{"arch": "inception", "widths": [160, 272, 480, 848], "projector_hidden": 512, "optimizer": "soap", "beta1": 0.95, "shampoo_beta": 0.99, "eps": 1e-08, "magnitude_pruning": 0.7, "lr_schedule": "linear", "final_lr_fraction": 0.1, "weight_decay": 0.1, "adamw_weight_decay_other_params": 0.01}
Rows from block 3 of a small self-supervised image encoder, named by matrix and row number. Each number is 128 + 32 x the weight over its row's rms, rounded and kept within 0 to 255. All counts start at 0. Numbers have three digits each. After the name is the row's rms in percent of the matrix's.
Before each channel's rows are labels from the 100 images, of 14976, where the channel reaches its highest value: "patch colour" is the nearest of a few named colours to the mean colour under the peak. Only what is clearly more common there than usual is listed. The data: seven-segment displays showing three digits.
# r30: branch 2 reduce pointwise conv (model.blocks.3.r3.0.weight, 68x272x1x1), inputs 91-181

patch colour: brown
r30.49 106:128128128128128128128128128072128057128128128128128072128128183128065053083128128108128128128097051128148128128128128128128223128054128013128128128128091128128069128128128128079168072128128128128128160128155128128128043075128088026128100128128128060128128128049128054128149

patch colour: brown
r30.26 095:128128039083128128128128128147128128089128153128201128128128128128128128128128128128128128128128128128128128190247128128052128149128204202128043193128128128128128128128128128157128128128128128184044128128070128128128128128072128128128087128210128128128128222128128128128128

patch colour: black
r30.66 102:128128128099219128128128080128128128128128128128128128128064060204128200128065128209128128128128128128128091128199128128128128128128128128128128128135128128128072128128128128128128128194145210180128128079128128128128016128128128044128199128065128128128169036102202179102128

patch colour: grey
r30.42 102:149128067146128128128176128072198077128128128128128128128128128128128128162128068128128128128128128128179128181128128128128180224057064128128128166128128188128070128208128128128102128128128128128128128128065128128046079128061128128150190128128128128128128128128078128128128

patch colour: brown; black
r30.32 100:092087128063045128085167128084128128173174173128128062128128128128128128181085128128052183128081128128171128128128200128128202128128128128128128128128128128128128201128083128062128128128096059128200098160128072128178128128128128128087128159128184153054229128128128146158128

patch colour: brown
r30.30 106:070113128128128128128128128128255081128128088128128128128128128128067128128073128128128128128195192128128128128172162128128164128128128128128128128128128128128170128128128128128190128072128155128180128128128128128128076175128128128128128128128067128128128128128128155128128

patch colour: brown
r30.44 106:096128177128077128128128128128128128128128063128128071128128254222128128128189102128180078128105128168128085096128198163128128128128128128128128196128197128100128128128128128128128110128076128128128128128128128128128128128074060128184128128159128128081128056195128128128128

patch colour: white; pink
r30.0 099:128182077128128203128128128182092128128178128128104187209084102128128128128128128128128069128128128077128128166128128161128128193058128128077128128128128184128128128128128076128128103128128220128128067055128128128128093128081128058128128185128128128128128128191162187062128

patch colour: black
r30.63 097:092128128080128128128128128131038128183193059128128128168128082128128095076128128128128128128198128128094128128128128128093128215128128102128128128128128128128128069128128128210128128128128128113065128128059128083080128128128084175069128128139128128128178192128128128054128

patch colour: blue
r30.61 098:092128083128128128128128128128128128128128128128177128128180218128084199128128128128128128128128128128077128128128128167128199128128128023128128128128073128128128110128128128128072128128128153128232128128042184128198128128128189023128128128128128128081176128128103128128128

patch colour: brown
r30.7 098:128128229128128128057073128193128128128128128161128052128165166128128077128210128128128128222128075128128128152064128128167128128128128092128128128128128128128128128128011071177128128055128128128128128074128128128128158128128199128128128128128128128128095128167128128106128

patch colour: green
r30.48 101:128027128052207128128184128179128128059128128128128128128128128128064128067128065128128128128128128128128128128128128128050128128128031093128128128128128217128128128128097128128128120128180079128128128128128216128128128128184128128085128128128172188056176128128186128085072

patch colour: brown
r30.52 099:128128128128128128128128188128128128128128082128128128128128161147128091128128128170128128128128128128128128128226088128152128128128128070128128064213094128097128128128128128046189128062128112128128128128128128128128054149167128101128053128187128128128128128128128128128128

patch colour: brown
r30.53 094:072128180128174128128154176128128128085128128128128093128128128128213128128180128128128128128128128066128128128128177128170086044128128056128128128128198040128128150128128062128039128128036128128128070128128128128085128128128128204128128128128203077128085128128128206128128

patch colour: green
r30.38 103:128074128073128180186128128196190128128128128128128128128128128128128128128128159128128128128128066049128128128128128128079128128180128128184128128176128171128096128128128128078128128128156128128067128128086147157128128089200128128128179128128184103088128128178128128128128

patch colour: brown
r30.15 093:128128128128070128128128128033097128128128104076128128128105128045128128128128128128128128128128033074128128128128128170095128128128057128128128128128083093128128089128066128088128128128128087210128128128128128128128044063128128128128128070203128038212128156128128128128128

patch colour: blue
r30.5 103:021128128128055093097128128070128128095173128128128128128128188128182128128128197153128128128078229128203128128128128085189087128128099128128128128128128128105056211128106066128128084128128109128128128128128128128128128172128066128128171128128128128078128128166079128128128

patch colour: green
r30.67 103:076128128128128128128128128174128128211128128128128066128128176128128128128128128045128128128128128154128079128128128128128128188128128128128128207128128128128128128128128128198128162128128170128078088189128128128128128128128128081128202128069128171162128128128085128128091

patch colour: brown
r30.29 102:084094128033200128128128210128128184128128153100128128128128128128128052128038128128128128128128128128128128128073096128128128128128128089214128128128128128128128128062128128128128128128128075128128161128128163099183056128074177128085173128128128128128128128128128128128220

patch colour: white
r30.25 104:128037128128203128194128128202128128097099128128128220100128100128148226128212128061059128128128128128128128128128084192128099128128128128128128128136128128128128128088065068128128162128128110058128085069128128128128128056128128128128164103128128128128202085128128128128128

patch colour: brown
r30.34 092:128128128225128162128128128128128128128128128128128199128128128100128128128068109128128185128128128128128128128128128128128225128075128128150070128078128128073128128128128128074128128128128128176128076128128128181155128128128128128128128128128128201128128128128128128175128

patch colour: grey
r30.55 105:128029128128179128151128073128128128052128128128128180227128128167128128128128128128128128128128204128128128128075168128128128128118089128128128128149128128128128128128128076128091128128128128128197128128128128128128128070128128199128097045171153128128128086075075128128128

patch colour: brown
r30.47 099:203128128060128128150128128178128128128128163192128128128120091128128128197128128128128061180128097183128184128045128128068128128128128176064128128128128073128128128128128206128119128160128061128128188128128128128128128128128128128194128128128128128128128128183128128128128

patch colour: grey
r30.1 101:128128101128166128059128171057128058128128128128128128128128238128128066128128128128072128075128199128128128080128128128198128128124091128128128128128128128128096128128153034128047113128128128065128128128188128128128128050128128128128185128128128170128128091128128128128128

patch colour: brown
r30.41 100:128128128128128128128188128066177128128058128128128233128128128128093128128128128181128128128128166128128128128128128128128128128128128128128128128128136128128128182128128128128128128128128128157128128128128128128128057128131128204128128102128146128128179128128128053128128

patch colour: brown
r30.35 098:073128228128128128128128128128128147128175042128171192158128038128128128128128178128128128128128128128076128128128128128128084128128183128178128128128128128128128076044094128207128128128077128075128128098128128128128128128128128243164128128128178128028128207128128128128128

patch colour: grey
r30.40 106:128128128175250128128128162128128097175128128128128194211128128128128056192050128128128157077128057128128128128128128128128106050156162128191128128148081128128128128128060128128188128128128128128088128128128128057182128128128090128047059166128128128054128128166102128108128

patch colour: blue; green
r30.6 097:128086053128050128128128128165070128128128128128128128128128169128128128128182128128165128096128128171017079128167128128070128128097128128175198128128089074062128128128128128183128128128128128128128128128128128154128128128209128128128076071128128128128215128128128128128128

patch colour: brown
r30.45 096:077043088128128128128207201128128128128128061040047128128128128071080128128128128065217128128128128128128128128128128128128229128202128128128128182173082128128045128128128128128128067128128128128128128128128128128023128056128128128128128128201128076061128128128128128149128

patch colour: brown
r30.43 105:128128066128128080128128128081019128128034059128128128128128054208128088128128169128128128144128128128075157128171088128128128107128064213206109128128128128128128014128128164128128094171128075128002128128102128128082080128094128128128075128064156128128128128128128128128084

patch colour: brown
r30.2 110:204082163128165128128128128173128102032128128128128128128128162185128128128032128128128128075128128128087128128094128128128128128186128186059128192052128128128128128128128195128128153057128027128073091128088128128156128151128128048128128128128128128233180096064128128128128

patch colour: brown
r30.50 108:128128105128128128128128128128128128128128128128166128128181128099128128128128128128128168128128068128128083128128128128128161128128128128070128128128054128128069128128128080054086093042128128128176076128128070066190128151128128174104128128128128128128084128128128128113128

patch colour: orange
r30.22 092:166128128062128128128128128128128128128128128075128128160083128137128128128128128128128128065192116128128128128128128094128197056128128128128128128128128000128165128128128128079128128094128128128193128128128128128128128128128173128128017043128128128194194128128187128046128

patch colour: grey
r30.18 098:128128051128188175128128128128128128128128128128099198128084215186128128128195128057196110128128128128128202164128128128215128128128155128128171052128128128128128128128128097128128128168128128128128128128128128128128128128128193128128065097128128166128128128128128128128128

patch colour: grey
r30.21 093:128128177057170128128128128128128128175128000128128051128128169189128144128128128128128082205128128081128128078128128072128128190128128128036110185128128128128128128105128128128128128128128128128150103182128128128054128128128128128128128128128128128128107128082128171128128

patch colour: blue
r30.59 091:128128102128128128188077128255128128128128063104128128128128128214128128176128128128128128128153128053128128128128128128128128128128047202088128128157128103197128128128128255128128077128128128128128128128128128128128128128128128128084128067128128209128128186128128128128128

patch colour: brown
r30.36 095:128128085128128188128128076128128128128128128128128128128128128128128128128128128128213128128169239128128128193128128128128213128128128184077128180128128128128059128128128128128128128128128068084166128128128128128128169170057128000128128128128128128128045128197128128128128

patch colour: orange
r30.14 097:128128128083128128128128128128162128128128128128191128128128128128178128128160128128128128043099052224128091208176128128128128080128128070071128128128128128128128128181128128101128238128128128128128128118048128128046128189091128175128128128128128128128128128128152128128231

patch colour: blue
r30.10 091:128141128128060128128128128173128128128031128189128128128128128128128128128128229208128128128128160128143128086128128128040096128198252074128128128128128128128114188128128128128128128128128128128128128128128221128128128128128128213128201128128128128043128171128128128128039

patch colour: black; green
r30.16 102:128128128128030128128128092233195128128128128128128128128128128057128128128128128164128128128128070082128128187128081128128128128128128128128128128128074128128075086128128234187128128128128128080128128128186128128166128128128097128128128084187128128128128128128128128128128

patch colour: green
r30.58 090:128057128072210128128128128051128055055093128128128128128128095128175128070220128202183060128128128128128128163128180176128128128128199128128128128128128128201128128128128035128181128128168128128128041128128128170128185128128128128128128073128172128128128128128128128108128

patch colour: black
r30.39 100:128103128128071128128128163128128128128128128128128072128128128127128128091128203184064128208128128128128203128128188128048128128203128213128128209128128083128128074087128190128128128137128128048128128081128128128128128128128128128128128181128158128128044128197128033072128

patch colour: green
r30.65 097:128128128128216099128083128128128128098128128128128128128128128128207181053227128128128160128166069076128128087092128128143128128128128027128128128128128128128128128128128075128128128128206128059169128128161212128019128128128180067128128024128194128088061155128128128128128

patch colour: brown
r30.31 108:128128096050128128057100128148128158082128128078060128128128128128153128128128128128128128128155128128128128128128074128085128128128128128128128159175078128146128128078128163128128128128128128128167065128098128054128161079128128128194081103128072128128210128128128128088128

patch colour: brown
r30.54 095:128128156128128068128128128128128128128128075093128128128128128128090128128128063172128128128128128128128076071128087185128128128128075095148166128128197128128128128128128128128128128128128128128128128128071128128128061128170097128128089072093128128128128128128128128063128

patch colour: brown
r30.33 101:128128128128128128078128128085128086128128128049128142072049128128128128160128128128065065128177128128128146128201076128098128160128169128094128156128183128128001154128128102128128128128059128128128128128128183128128128128055067128128128128128189007128128128190128128128128

patch colour: pink
r30.4 094:128128077128128128089157128128128128128128128060128203128128128128182128035128128128213128128128128128128128128128128128128128128128128128128128128128128128128128128128128128092039128128128128128128128128128128128128128128128071128185128046128128128128128128169225128128128

patch colour: grey; pink
r30.56 103:128128128128128128154128128184128128068128061128128128128128128128128079128168128128094128128128128175128128128128091128163128241043128128128128055128090128128128128128128128007128079128047255128128069104128128128085128128083128091128057068128182128226128128128128128206181

patch colour: blue
r30.9 107:108180128074031128034128128128175101096233128128128043128128255128128128154174128128128128128181225128128128090209128128128128189085128074093163128128166068128128128128128041128128128174128128128128128128128065128128128128098128151128182128128128128085128128128128128128128

patch colour: black
r30.24 095:128128070128082074138128078128145128128128128128128128128128109128153128128215128063175084128128128091128128128128128128044128186128022128040128128128128128128166128128128143128073183101128128128128128090075128024128128128153128128128128178082128128128163162128192128200128

patch colour: brown
r30.28 101:128067171128201128071128128128057162128158070088128128128128090080128128059128128128128128128128057128128128090092128128102050057128128128128128128128128060083070128090128190083128128213187075128128128039128128128163128076173088128128044128128128128211128128128180128128128

patch colour: grey
r30.17 104:128140128128128128128128179128128128128128128128128067128074006061128128128169128065136128128128065128128128128128128128207128128066044128177021128128078128128128052128168128128198128195128081148128078128128128166128076128128128128094128128128128029076128063128128154128128